Rows from block 3 of a small autoregressive pixel model, named by matrix and row number. Rows with one number belong to one neuron. Each number is 50 + 15 x the weight over its row's rms, rounded and kept within 0 to 99. All counts start at 0.
After each neuron's rows are labels from the 100 images, of 14848, where the neuron reaches its highest value: "strongest on" is what is common among them. Only what is clearly more common there than usual is listed. The data: rendered scenes of toy objects such as cars, trees, mugs and chairs. In brackets: how many of the 100.
# fc1: MLP up (model.blocks.3.mlp.fc1.weight, 768x192), inputs 96-191
# fc2: MLP down (model.blocks.3.mlp.fc2.weight, 192x768, transposed), outputs 96-191

fc1.82:70 38 36 67 57 46 40 59 30 37 63 54 45 64 61 47 28 48 62 57 08 68 70 57 81 39 35 44 53 56 50 54 43 68 52 50 35 08 31 61 51 40 46 66 76 48 56 44 68 60 59 40 60 39 60 56 65 58 43 55 61 36 43 71 44 39 59 69 62 44 59 47 38 67 58 56 62 58 75 21 49 51 33 60 36 40 58 36 47 55 40 26 40 62 59 62
fc2.82:45 56 29 34 35 57 50 50 64 46 41 60 49 44 35 69 66 81 64 29 66 29 54 55 43 52 40 50 28 31 78 56 43 58 35 19 84 53 65 53 54 39 54 43 71 55 56 40 35 54 63 43 53 24 46 41 66 42 54 68 37 77 51 68 25 43 46 49 58 68 56 56 43 45 62 74 74 63 34 54 27 60 77 09 65 40 51 59 25 32 65 34 45 27 42 67
strongest on: light from behind the camera (65)

fc1.210:41 39 15 49 32 27 71 50 41 39 22 72 36 66 38 71 20 78 44 40 74 78 65 45 60 54 50 34 52 28 49 47 45 49 64 46 59 64 37 35 44 37 25 69 30 50 21 45 51 38 69 31 72 34 23 50 45 73 55 31 72 55 63 31 32 64 27 65 71 49 42 82 51 35 53 80 54 34 40 62 47 63 48 50 38 34 96 42 47 69 41 50 65 61 34 47
fc2.210:51 47 59 65 79 78 35 58 49 71 48 65 68 61 66 37 75 36 75 52 36 68 31 63 37 41 66 74 45 30 31 51 63 70 63 69 63 57 43 47 49 31 32 38 55 58 50 36 57 56 37 83 31 70 61 56 62 61 55 22 45 70 57 58 45 58 57 27 39 71 24 38 42 74 34 39 51 48 35 44 58 74 41 66 52 47 53 41 43 26 45 53 26 45 45 62
strongest on: hammer (26)

fc1.449:48 48 70 49 22 43 55 37 60 48 48 58 44 33 51 50 42 44 62 52 32 96 76 55 45 39 39 42 63 59 34 32 49 43 35 63 23 37 54 80 69 74 56 65 58 36 43 56 51 41 35 74 52 61 64 36 20 69 44 63 46 53 33 48 47 20 56 46 66 32 56 51 45 38 37 71 62 41 47 43 61 71 24 46 65 63 58 52 67 43 59 32 34 44 31 30
fc2.449:45 61 52 36 67 69 48 75 22 46 60 50 55 41 98 65 50 66 52 44 48 31 49 44 44 55 44 47 48 99 42 38 79 61 65 28 69 38 20 47 56 35 54 63 39 35 43 44 58 27 53 53 59 61 51 40 56 54 43 61 75 35 42 20 38 45 48 33 40 44 21 46 65 37 69 40 29 61 63 47 38 42 73 51 03 34 61 51 45 42 46 65 47 52 39 71
strongest on: purple object (36)

fc1.234:49 46 34 59 41 84 67 30 27 64 43 38 19 59 48 73 58 59 67 37 49 25 30 58 51 49 38 62 63 46 64 43 58 55 46 48 51 66 25 27 56 40 53 46 54 46 46 58 54 34 32 46 41 48 49 54 50 27 33 64 40 38 41 62 60 11 77 58 41 67 65 60 74 53 62 73 55 28 41 31 64 65 31 57 57 28 42 65 54 49 46 49 61 48 49 59
fc2.234:74 71 44 49 64 29 57 39 44 66 35 80 65 46 49 48 11 58 48 58 53 88 64 49 47 62 46 64 67 62 58 78 37 43 45 68 47 38 66 28 30 24 43 79 74 43 42 48 46 71 52 31 64 35 63 63 43 51 38 32 45 44 73 66 25 70 65 39 68 50 40 70 21 32 29 59 63 65 55 71 60 54 35 66 40 10 52 39 36 56 59 47 65 48 61 72
strongest on: purple object (50); its colour: purple (34)

fc1.723:67 44 70 73 49 29 69 52 51 32 29 49 66 49 43 82 61 32 59 55 38 30 33 64 72 53 35 46 37 44 43 52 53 49 29 49 67 77 41 58 31 48 27 43 45 50 51 51 54 40 44 31 75 70 50 34 19 57 79 52 61 27 59 39 53 48 63 28 41 61 43 63 34 61 41 36 39 43 22 70 54 56 47 54 37 53 67 67 73 64 37 52 33 51 75 34
fc2.723:42 53 48 41 35 45 35 50 66 86 44 43 68 44 60 53 44 65 50 46 27 51 50 35 54 49 77 40 39 46 60 65 60 55 71 51 39 57 29 21 56 59 70 59 35 35 56 30 39 36 55 50 33 47 55 57 47 38 20 68 44 65 54 46 56 37 57 28 47 44 42 54 52 58 64 57 47 54 55 54 64 77 71 46 56 57 41 24 29 49 48 35 51 71 43 73
strongest on: light from behind the scene (52)

fc1.482:72 66 72 57 41 49 53 38 42 27 49 71 44 91 52 48 49 56 43 41 43 56 62 38 35 29 35 31 53 40 35 65 62 30 43 68 57 43 31 44 53 31 22 53 49 68 31 42 38 38 76 49 61 56 37 67 48 45 47 64 47 05 37 53 52 54 64 91 61 44 51 37 36 47 60 49 53 47 21 63 55 61 58 62 57 39 54 46 46 56 60 32 24 74 50 66
fc2.482:29 62 37 62 30 65 33 62 35 54 25 62 30 36 45 44 15 26 69 53 36 39 40 53 48 70 57 82 64 48 46 55 40 51 60 40 34 38 47 32 56 55 64 46 46 49 52 67 66 41 54 44 51 34 35 47 45 54 42 17 45 58 73 56 51 42 87 32 51 57 60 54 55 49 63 38 76 62 79 57 57 35 36 63 36 49 39 52 25 41 59 47 53 73 42 34
strongest on: purple object (56); light from behind the scene (54); its colour: purple (43)

fc1.299:51 41 51 63 57 47 68 59 76 27 64 16 30 42 43 40 53 62 48 31 39 48 33 73 41 31 56 59 64 41 70 64 33 38 48 55 49 46 61 50 47 58 47 80 43 39 36 33 44 53 37 44 31 50 33 68 61 27 61 53 89 43 62 73 55 49 48 44 89 64 56 18 67 50 73 79 49 24 39 41 61 41 57 27 52 40 36 54 59 47 31 49 13 41 56 44
fc2.299:39 76 50 49 57 50 33 45 32 45 44 50 45 38 36 74 20 27 61 20 63 46 38 53 53 63 53 53 42 70 73 63 77 36 51 50 79 66 27 48 59 46 35 40 69 35 15 57 55 53 37 51 48 19 73 44 56 57 59 58 38 64 56 42 48 76 54 68 58 73 49 56 56 35 46 49 52 40 29 32 46 43 36 24 47 33 44 65 57 55 35 21 36 64 58 60
strongest on: purple object (53); its colour: purple (35)

fc1.394:31 97 42 34 54 68 39 36 42 60 35 66 36 57 57 29 38 81 68 39 61 67 65 41 61 35 59 41 61 66 73 49 46 60 59 54 66 33 29 68 56 34 43 45 39 64 57 57 39 53 21 74 47 55 75 14 41 52 49 64 38 55 40 45 33 40 51 46 60 41 81 47 32 48 49 73 43 45 59 44 69 66 49 70 54 47 27 72 67 45 21 36 14 46 63 40
fc2.394:52 66 72 20 33 25 38 26 42 21 45 52 50 72 39 71 33 62 45 47 47 57 59 69 60 34 59 55 41 34 42 50 53 60 48 81 46 58 64 32 63 72 40 63 49 66 80 46 33 61 32 59 48 70 51 48 55 38 52 37 63 49 33 83 56 46 25 46 60 38 50 82 44 28 67 32 36 46 31 42 39 61 59 50 80 50 56 32 32 42 53 52 60 57 84 37
strongest on: candle (49); largest object: candle (26)

fc1.380:67 33 27 41 39 46 86 46 52 64 60 52 31 47 65 70 47 57 60 28 65 54 81 41 42 58 36 31 55 50 20 58 62 35 47 35 71 64 26 51 27 79 45 41 43 72 76 92 30 85 50 59 52 30 32 54 52 54 47 55 30 64 53 60 53 48 44 57 67 32 50 59 65 36 43 36 24 64 46 30 61 61 42 65 49 65 31 46 39 56 27 50 61 46 53 40
fc2.380:11 26 34 51 53 76 39 57 17 25 39 55 63 58 22 48 93 31 34 33 79 56 29 40 51 28 69 54 34 63 76 38 54 40 61 58 31 57 90 41 65 18 37 63 64 49 38 63 52 17 57 60 47 58 49 67 71 73 22 51 27 32 23 51 45 40 56 74 53 55 39 43 44 25 48 36 70 52 48 54 53 42 47 40 65 67 54 30 72 50 43 68 21 54 52 55
strongest on: blue object (38); its colour: blue (25)

fc1.610:82 30 45 41 49 62 40 60 87 28 36 27 27 56 42 41 31 57 57 63 20 34 43 48 39 33 32 70 38 47 61 50 49 41 65 49 41 39 39 68 57 56 47 40 51 57 44 47 34 36 53 66 52 48 76 38 43 47 33 60 45 57 80 61 71 60 56 50 71 29 23 44 54 52 48 59 43 36 31 68 76 52 39 25 46 50 48 47 31 37 29 49 64 41 29 54
fc2.610:55 70 36 68 32 41 46 61 21 40 60 53 62 51 59 51 23 29 12 47 41 40 54 56 72 33 68 62 58 49 56 70 59 46 41 77 54 57 55 47 33 43 56 44 34 50 53 00 40 78 32 60 62 54 55 54 48 65 51 49 32 41 67 49 28 44 51 43 49 52 54 68 55 40 23 53 73 66 37 80 62 42 66 60 12 63 56 43 73 60 20 48 47 34 35 19
strongest on: blue object (38)

fc1.199:37 36 56 46 42 20 59 41 70 50 40 48 58 49 47 31 47 57 19 53 58 58 77 69 62 68 57 38 25 56 35 64 61 46 52 37 81 36 32 45 38 50 45 35 42 55 25 65 54 52 47 42 57 39 46 58 52 40 41 38 36 80 42 52 37 44 54 67 79 24 57 51 68 47 49 54 35 65 30 45 56 66 62 32 65 31 54 72 39 55 56 49 31 37 87 36
fc2.199:61 33 75 31 68 43 56 67 24 55 93 43 51 72 26 53 70 41 53 44 58 67 35 52 69 51 40 36 37 31 25 35 53 46 48 48 47 33 55 43 41 46 64 27 54 54 43 55 57 18 68 39 39 28 52 59 53 41 23 47 74 58 58 77 46 55 67 27 55 59 36 87 41 39 46 51 21 60 57 49 60 44 58 53 47 47 78 39 35 56 57 64 67 39 43 74
strongest on: hammer (43)

fc1.6:64 38 64 54 51 49 62 49 38 56 35 56 22 45 32 48 63 71 66 60 75 31 84 54 35 44 08 41 39 40 64 62 50 43 47 61 43 49 46 45 45 59 30 54 63 48 63 51 37 75 43 77 27 52 35 46 50 65 47 45 38 44 45 58 32 50 76 39 48 44 52 73 27 54 24 41 37 34 39 31 58 45 62 31 31 59 69 69 67 34 44 23 49 40 28 58
fc2.6:64 41 52 46 62 75 60 25 67 49 34 13 50 62 28 63 34 51 50 69 26 82 47 74 42 32 55 50 68 46 52 61 54 20 26 38 42 29 32 57 27 43 56 57 27 36 40 38 52 38 53 64 17 72 53 56 45 49 33 42 70 48 49 84 86 45 39 51 64 49 58 50 62 48 55 65 58 41 53 33 35 51 51 39 63 28 66 38 61 46 71 52 18 46 22 80
strongest on: blue object (59); its colour: blue (35)

fc1.111:63 41 72 42 23 38 40 33 37 33 42 69 69 30 31 64 66 46 63 32 84 37 65 61 34 22 36 42 33 51 67 58 73 68 35 62 55 85 45 47 78 32 44 40 45 55 46 57 86 46 42 46 39 48 56 52 48 53 43 45 42 42 43 78 45 51 37 69 60 72 42 37 60 44 62 76 78 55 54 21 62 69 46 29 34 58 68 49 58 69 42 54 46 22 18 48
fc2.111:48 43 51 66 56 42 54 32 31 48 35 34 16 67 57 52 54 38 50 54 34 36 25 45 59 73 64 43 14 43 58 01 75 63 82 23 47 45 28 18 38 35 73 69 41 43 31 62 51 48 62 62 55 72 71 21 57 60 57 30 59 30 58 49 35 56 47 30 42 35 78 70 56 61 29 40 28 48 61 50 63 58 45 64 34 62 39 51 51 51 81 17 52 81 58 66
strongest on: light from behind the scene (59)

fc1.666:52 48 51 59 40 57 65 65 46 62 42 56 24 51 42 45 31 62 14 55 05 58 78 32 25 52 60 35 18 52 51 47 48 48 75 52 46 51 36 33 71 58 68 38 52 65 71 52 31 36 53 66 67 45 80 29 37 55 58 65 68 49 48 63 18 43 56 49 43 42 72 36 65 61 44 45 53 45 58 26 45 50 45 52 58 51 39 52 17 84 32 59 44 69 69 42
fc2.666:39 79 49 01 20 40 42 11 33 87 55 63 35 33 56 39 33 65 63 45 48 70 69 70 24 20 59 43 42 48 60 83 47 41 56 61 58 60 48 34 65 61 55 54 61 53 46 46 56 48 38 68 58 43 54 57 45 36 59 68 35 25 27 61 58 35 12 38 61 58 34 40 45 37 51 40 50 33 53 34 55 47 45 63 47 08 58 71 23 40 50 41 29 40 51 50
strongest on: candle (38); rocket (28); largest object: candle (28)

fc1.472:72 46 17 40 27 35 48 46 49 55 80 28 37 34 62 43 69 35 65 48 56 52 49 56 53 37 60 46 55 41 52 51 25 47 55 38 62 41 53 66 82 49 53 73 56 34 44 41 08 35 40 48 44 36 45 56 42 61 55 62 58 28 60 67 24 53 52 53 40 38 32 84 42 58 70 63 43 31 67 82 57 42 57 50 32 68 25 59 33 58 23 40 60 49 61 40
fc2.472:25 43 50 45 77 49 42 66 30 42 21 53 32 53 26 73 41 65 66 47 53 57 57 58 37 50 44 54 49 49 47 70 71 65 56 55 52 62 61 74 75 38 58 35 38 39 35 77 15 46 25 52 57 47 53 28 48 83 24 65 49 63 58 55 07 42 38 46 42 51 30 73 46 37 57 55 67 49 50 26 36 54 26 49 63 49 36 64 46 47 37 34 46 68 45 55
strongest on: orange object (40); its colour: orange (33)

fc1.469:63 50 46 58 41 54 66 58 42 50 52 41 46 89 75 74 55 54 32 53 70 61 19 46 22 19 55 47 57 28 53 62 60 49 63 34 48 48 55 64 24 48 53 33 54 79 26 57 62 65 71 91 61 84 64 33 42 45 39 58 49 34 21 64 27 60 45 64 41 52 45 65 44 43 49 44 70 53 32 32 58 74 52 41 56 39 55 37 59 62 40 41 37 50 60 77
fc2.469:52 68 35 65 41 61 43 63 24 72 36 50 33 34 31 71 50 51 40 29 43 39 42 47 43 64 55 81 46 58 46 69 19 39 47 44 58 68 26 49 69 34 68 40 49 71 66 47 39 07 46 25 21 58 51 36 31 53 44 81 57 12 39 39 63 95 39 41 42 59 39 51 29 41 51 45 54 46 54 69 83 44 60 54 57 57 50 66 32 41 39 37 47 69 44 35
strongest on: light from behind the camera (52); yellow object (40); its colour: yellow (28)

fc1.336:54 54 35 63 56 32 55 19 29 50 34 37 48 42 42 38 25 41 51 66 60 81 31 39 58 68 59 71 37 36 70 34 47 85 43 62 34 16 28 38 46 57 72 47 56 56 58 44 44 34 39 55 47 51 64 50 41 45 46 54 54 47 54 99 71 40 66 51 74 41 46 58 41 73 63 63 58 78 36 47 67 68 46 32 41 35 27 61 23 59 41 66 30 48 71 32
fc2.336:39 26 46 42 50 44 71 39 43 71 50 63 45 46 47 60 36 35 38 33 41 53 49 53 57 60 75 52 15 49 52 44 54 69 43 45 41 74 59 44 63 57 33 51 57 28 72 38 33 44 47 39 29 48 53 64 46 42 75 41 58 37 36 83 54 52 54 42 79 50 49 66 83 53 49 59 64 44 41 52 53 43 39 27 62 21 26 73 43 75 77 62 20 40 46 46
strongest on: orange object (51); its colour: orange (32)

fc1.709:49 48 68 39 54 53 61 47 19 56 15 35 65 37 58 55 67 38 56 45 76 65 58 10 73 56 47 36 59 36 64 65 77 25 47 43 33 45 45 53 44 30 15 44 70 67 58 58 40 36 56 39 53 36 74 44 29 51 48 60 37 65 33 69 19 40 49 71 82 29 63 52 63 54 62 68 58 64 60 41 28 65 11 48 48 34 44 45 12 30 59 63 21 11 56 32
fc2.709:37 50 61 66 78 39 49 22 45 31 59 51 44 39 44 50 48 50 53 35 24 59 61 52 61 58 27 54 43 66 65 42 41 29 64 49 64 56 49 85 50 69 48 48 46 44 78 58 69 40 40 49 27 37 41 49 68 53 56 93 47 50 51 45 47 66 84 63 45 52 60 51 57 54 40 43 43 47 59 48 20 26 64 76 44 44 54 65 69 20 55 58 47 61 64 58
strongest on: candle (27)

fc1.655:45 71 44 55 42 47 43 72 33 36 38 52 88 49 54 34 35 47 31 66 38 45 26 61 65 71 62 75 52 71 57 31 54 61 55 66 42 77 39 35 57 53 38 34 53 36 64 56 52 58 66 72 65 77 40 29 49 34 55 61 68 26 35 19 64 37 64 47 44 33 65 22 47 91 48 62 75 57 44 69 46 52 54 57 47 46 36 42 55 35 29 62 69 71 64 42
fc2.655:42 31 55 35 46 37 63 43 31 64 32 36 44 65 72 41 45 55 81 47 54 74 34 43 37 58 63 39 37 67 51 61 42 57 49 23 71 25 66 33 44 58 38 62 50 42 51 67 39 56 43 27 61 32 35 22 62 51 38 71 57 27 56 60 61 47 35 55 57 56 59 69 67 51 52 21 43 54 48 43 45 21 36 54 57 28 37 42 28 68 35 55 11 38 20 60
strongest on: orange object (38)

fc1.697:14 37 71 54 53 44 84 43 56 65 46 67 57 45 38 36 63 52 63 53 56 60 24 57 31 27 36 53 25 67 69 33 47 58 34 61 64 18 49 56 67 23 47 73 38 77 75 58 51 51 15 44 55 51 29 58 35 56 86 54 53 38 38 47 52 17 29 47 40 53 29 54 60 32 57 36 71 37 37 44 48 55 47 44 56 49 29 89 55 58 70 55 51 54 65 37
fc2.697:45 62 16 52 28 63 37 50 63 58 40 50 58 56 54 78 32 75 54 41 39 35 43 37 62 61 54 36 50 48 56 55 64 44 75 30 31 54 23 26 34 67 56 65 50 66 42 43 57 37 47 40 44 56 32 42 55 37 45 42 42 48 67 49 51 81 63 46 30 54 40 50 48 67 50 70 47 42 49 59 48 48 63 56 58 45 46 22 42 49 24 00 24 40 59 67
strongest on: light from behind the scene (64)

fc1.379:74 61 50 43 55 16 33 67 44 25 54 52 32 65 31 42 57 47 50 29 41 75 70 63 68 42 68 32 36 62 32 34 84 60 38 41 51 41 50 16 79 70 66 58 34 44 47 71 72 67 50 39 27 34 40 47 49 48 50 47 72 55 38 48 44 71 52 79 62 32 68 63 39 41 40 48 30 83 59 64 60 53 48 44 35 56 41 40 48 60 36 43 57 36 51 79
fc2.379:38 30 63 45 16 49 59 31 57 42 66 75 50 76 46 44 29 43 47 55 41 37 58 46 32 60 04 62 48 55 57 33 58 57 20 51 51 89 59 63 41 60 73 68 43 60 43 72 58 77 61 50 71 59 72 58 86 48 23 60 31 42 44 66 60 63 59 46 49 47 47 44 58 38 33 48 52 62 50 54 55 58 40 59 61 35 52 61 56 59 67 26 40 80 70 58
strongest on: hammer (41); largest object: hammer (28)

fc1.118:62 77 39 61 42 39 47 34 82 25 53 51 32 45 42 67 42 46 58 68 62 35 69 69 52 54 60 67 27 51 65 41 79 57 52 50 42 58 61 54 43 60 59 45 69 85 33 39 95 37 67 44 81 64 30 59 54 44 63 34 66 63 46 41 36 61 54 47 69 36 61 60 55 55 27 51 33 48 14 53 61 45 44 31 55 41 60 35 54 35 39 41 54 44 63 44
fc2.118:30 34 44 57 31 73 62 50 37 69 41 50 46 37 41 41 74 81 34 37 59 43 49 39 33 59 35 39 64 48 56 48 45 50 55 30 46 31 42 52 51 57 64 43 49 48 82 51 00 58 44 21 43 35 34 44 73 59 32 67 37 47 39 58 28 44 58 64 47 73 53 35 65 18 49 55 61 45 60 38 50 71 51 64 46 59 77 44 84 57 50 70 40 43 52 76
strongest on: blue object (36)

fc1.244:66 43 63 52 62 39 42 15 47 71 56 51 48 48 38 59 43 65 34 42 36 38 49 57 50 70 50 35 48 53 52 64 44 29 58 37 50 48 47 45 59 51 19 28 90 72 06 83 31 72 67 40 37 57 38 40 61 20 22 74 32 27 61 57 35 81 91 39 71 53 38 41 39 46 57 71 41 52 32 49 44 62 40 60 35 62 28 52 77 47 49 67 32 37 72 38
fc2.244:33 60 51 58 33 70 64 61 41 45 60 64 51 39 41 60 47 20 64 52 83 57 60 49 45 69 65 80 60 62 60 51 68 37 60 64 33 33 45 61 50 44 57 54 53 60 66 41 51 38 78 42 43 50 45 58 44 50 83 07 52 45 33 38 46 51 45 46 53 49 53 58 36 21 58 42 30 42 68 74 58 27 47 43 85 59 64 62 48 67 59 56 46 59 20 65
strongest on: purple object (36)

fc1.323:31 47 51 59 70 41 70 66 35 60 54 82 48 45 37 47 19 45 32 35 53 59 51 57 39 40 56 20 61 37 48 77 62 23 49 34 49 59 50 48 84 38 58 41 68 47 50 52 23 33 44 79 46 68 61 67 03 78 42 57 75 50 46 49 31 32 50 58 67 52 47 38 40 32 40 50 60 21 37 35 49 33 35 58 69 56 44 65 44 39 47 70 28 87 53 41
fc2.323:53 40 44 45 00 68 38 54 36 16 44 59 33 55 60 62 43 51 48 28 40 70 45 52 68 72 34 50 30 60 29 36 58 47 57 21 57 58 36 63 51 54 34 41 60 49 89 51 47 45 61 12 27 50 39 53 65 61 54 44 49 26 53 65 49 33 54 49 38 35 44 48 62 48 70 49 52 62 56 49 30 44 47 54 41 30 53 67 56 62 62 35 33 86 76 74
strongest on: light from behind the camera (54); purple object (41)

fc1.755:40 37 42 30 32 54 43 46 52 56 52 42 45 57 59 38 69 44 59 54 59 21 77 54 53 56 39 45 53 67 36 44 54 42 54 49 84 79 66 54 54 25 34 51 24 65 54 76 38 69 67 52 82 57 67 06 55 67 46 45 41 46 41 36 61 72 82 50 66 81 59 27 55 63 63 41 68 78 51 62 58 46 66 52 38 35 30 71 55 54 49 44 69 41 48 48
fc2.755:35 34 51 71 61 35 45 21 60 52 30 55 44 54 63 54 21 64 70 37 48 53 63 54 37 24 23 59 25 74 68 50 31 27 56 61 39 71 31 35 56 40 74 56 73 41 57 34 66 48 56 15 52 56 28 47 57 53 84 55 40 47 69 45 40 54 43 64 77 62 42 41 55 56 54 40 56 64 55 47 47 62 34 59 61 44 51 48 49 49 43 55 56 23 86 40
strongest on: hammer (42)

fc1.355:49 45 42 49 76 45 42 33 41 72 55 37 73 83 24 43 51 60 35 48 29 46 73 46 63 48 46 37 56 30 36 52 55 41 45 48 66 38 80 41 45 63 49 61 34 59 30 34 47 75 61 33 77 66 52 56 43 45 42 52 57 31 67 78 63 82 60 28 52 81 36 33 57 45 42 40 36 35 32 49 55 61 50 39 21 25 59 40 34 09 50 61 61 39 68 40
fc2.355:40 61 58 52 65 47 62 33 59 40 48 54 51 61 52 62 48 65 35 54 84 84 62 32 41 43 35 65 67 52 42 29 62 64 47 20 34 38 33 56 43 50 56 43 36 49 55 50 52 26 55 46 50 53 40 76 53 57 63 64 76 32 29 68 38 54 66 33 22 58 64 28 54 50 44 32 36 71 37 72 57 67 45 38 55 65 46 61 49 36 50 78 51 37 57 78
strongest on: blue object (46); its colour: blue (31)

fc1.150:58 52 34 40 43 44 40 38 65 47 59 61 54 45 41 36 36 26 18 44 39 55 54 46 43 53 42 17 27 56 62 55 38 44 70 68 20 73 47 46 76 52 70 57 57 51 31 43 34 47 67 42 68 49 51 70 47 31 50 42 43 32 23 75 40 35 72 62 46 66 45 48 48 38 60 34 21 64 38 51 35 82 75 21 57 17 33 55 44 22 36 64 62 50 66 33
fc2.150:60 46 78 61 37 62 32 67 42 72 28 33 67 33 46 53 70 36 56 18 61 42 71 68 64 64 46 46 54 69 40 48 24 52 35 41 74 57 29 46 48 34 50 57 22 70 57 57 36 29 43 44 55 51 39 38 28 60 43 45 35 61 35 55 18 54 48 28 55 36 79 53 69 49 48 59 52 48 66 60 61 36 67 53 67 65 42 51 60 47 55 48 57 36 23 63
strongest on: purple object (36)

fc1.537:56 50 41 64 57 29 55 60 52 34 67 50 52 64 58 52 54 44 86 40 81 37 37 56 57 63 48 56 47 60 87 38 57 56 49 42 45 31 60 48 50 38 27 48 01 54 50 66 52 33 39 37 12 40 34 65 48 41 47 61 39 55 52 59 49 46 52 52 60 37 50 66 56 70 58 72 26 41 55 37 37 26 45 65 27 38 44 64 81 59 49 48 52 52 70 37
fc2.537:49 72 56 58 47 50 68 65 41 62 48 44 53 18 60 58 18 52 48 66 23 45 47 48 28 66 60 36 60 41 61 82 03 42 55 28 39 45 52 49 64 42 38 30 70 49 71 68 48 44 40 28 44 40 44 56 46 47 45 58 28 27 50 80 44 58 53 47 63 23 61 20 76 26 71 45 39 39 21 42 93 54 62 27 30 62 49 53 48 70 62 62 38 54 30 55
strongest on: hammer (35); black object (34); its colour: black (30)

fc1.15:56 22 51 53 71 39 40 51 60 24 60 69 53 83 44 65 23 47 42 44 17 38 35 62 43 48 51 42 30 64 58 35 24 61 30 84 62 45 32 66 68 57 61 78 28 66 50 43 23 73 58 71 55 52 63 39 59 64 41 58 65 38 71 48 74 44 37 83 64 46 57 62 63 65 61 52 72 48 47 41 47 44 36 54 42 57 38 38 60 53 33 44 51 69 41 51
fc2.15:47 55 66 67 41 38 16 30 48 48 44 52 20 77 31 58 57 64 52 47 58 26 33 56 55 55 20 54 20 45 73 22 82 41 59 36 91 58 93 72 60 49 33 55 35 82 51 44 51 65 48 30 35 61 55 47 48 49 41 47 30 66 56 40 42 45 73 51 38 50 15 32 63 32 64 50 72 46 61 68 59 36 63 58 36 56 68 30 43 65 56 45 51 58 75 60
strongest on: blue object (43); mushroom (37); its colour: blue (32); umbrella (30)

fc1.166:52 56 71 69 44 65 45 62 52 52 45 72 72 62 71 63 62 35 20 73 46 65 58 27 47 45 54 53 45 52 45 40 77 56 66 44 32 81 28 46 48 63 42 48 55 51 55 60 43 49 57 42 32 29 58 48 58 64 33 38 43 42 44 45 77 62 73 54 62 54 13 53 41 58 49 62 25 52 60 64 42 27 50 45 25 80 70 74 63 56 40 26 54 41 64 33
fc2.166:47 32 69 47 41 42 65 51 53 72 31 79 54 62 50 78 41 36 76 42 67 10 43 78 34 43 50 45 32 67 54 64 25 54 39 50 33 44 45 54 44 41 70 64 44 86 93 59 48 41 45 54 48 58 38 53 26 64 49 51 57 61 48 23 68 56 57 28 25 64 16 52 69 79 52 36 65 62 44 30 64 36 46 66 38 31 61 32 55 45 26 67 42 55 27 48
strongest on: hammer (28)

fc1.318:47 58 66 24 34 48 46 34 41 24 55 55 40 75 49 41 39 71 45 62 61 40 38 46 69 51 37 50 34 49 55 48 61 61 36 44 46 87 55 52 89 21 34 52 55 50 57 40 57 55 51 21 42 63 43 68 63 57 51 69 76 35 47 29 68 47 54 38 58 70 38 44 71 41 38 67 50 51 70 38 41 67 67 61 24 55 57 61 98 44 43 25 44 45 39 51
fc2.318:62 70 41 67 28 16 56 40 40 61 42 63 52 12 25 81 50 37 58 43 76 46 40 35 61 54 54 45 40 68 47 56 41 38 65 75 48 64 48 41 69 58 43 52 32 63 56 39 61 48 36 57 34 60 55 36 14 42 44 36 58 48 53 41 74 38 47 34 74 66 46 56 41 29 29 39 49 51 55 58 46 38 19 50 69 62 46 08 43 53 58 59 57 64 52 47
strongest on: purple object (50); its colour: purple (28)

fc1.444:67 54 26 73 35 27 44 26 69 62 58 60 66 32 24 59 37 64 29 61 24 58 53 24 53 43 63 55 54 30 51 51 42 30 53 88 55 39 48 32 69 54 51 25 64 54 17 43 78 40 47 28 15 71 48 54 52 58 42 36 52 35 34 34 58 59 80 61 54 53 40 65 45 27 43 49 60 64 36 48 36 48 52 61 71 25 55 58 64 38 57 44 26 48 63 63
fc2.444:50 30 71 56 49 85 70 70 62 64 46 52 37 38 61 66 43 33 71 35 37 43 85 57 38 69 63 68 64 51 57 48 40 43 57 24 47 60 55 52 44 66 44 74 29 52 89 53 65 33 34 92 45 61 26 37 44 51 57 33 62 44 51 65 37 40 41 33 21 54 57 32 26 67 39 51 58 20 54 33 70 30 66 66 44 64 61 58 47 69 54 27 70 54 59 38
strongest on: light from behind the scene (69)

fc1.92:71 44 59 52 67 30 61 36 66 57 36 52 65 39 62 51 35 27 46 33 30 40 72 37 38 72 61 39 36 47 28 40 61 50 49 40 27 46 72 37 48 72 47 62 53 38 61 64 17 44 87 52 63 68 38 49 32 64 61 24 50 62 55 66 36 61 74 52 48 39 57 40 22 38 38 66 61 63 40 35 75 28 43 55 61 47 40 56 41 40 53 58 03 34 45 37
fc2.92:36 57 42 44 27 64 39 42 47 49 70 75 57 26 39 66 55 80 77 30 42 65 51 75 41 54 45 82 41 77 56 73 59 27 66 28 53 28 55 68 44 60 63 33 43 56 54 55 48 44 50 34 29 31 35 20 33 61 52 76 56 28 39 40 48 67 75 30 58 61 58 53 74 41 44 53 40 53 33 20 39 80 67 65 35 31 30 58 46 60 65 42 61 87 44 52
strongest on: candle (25)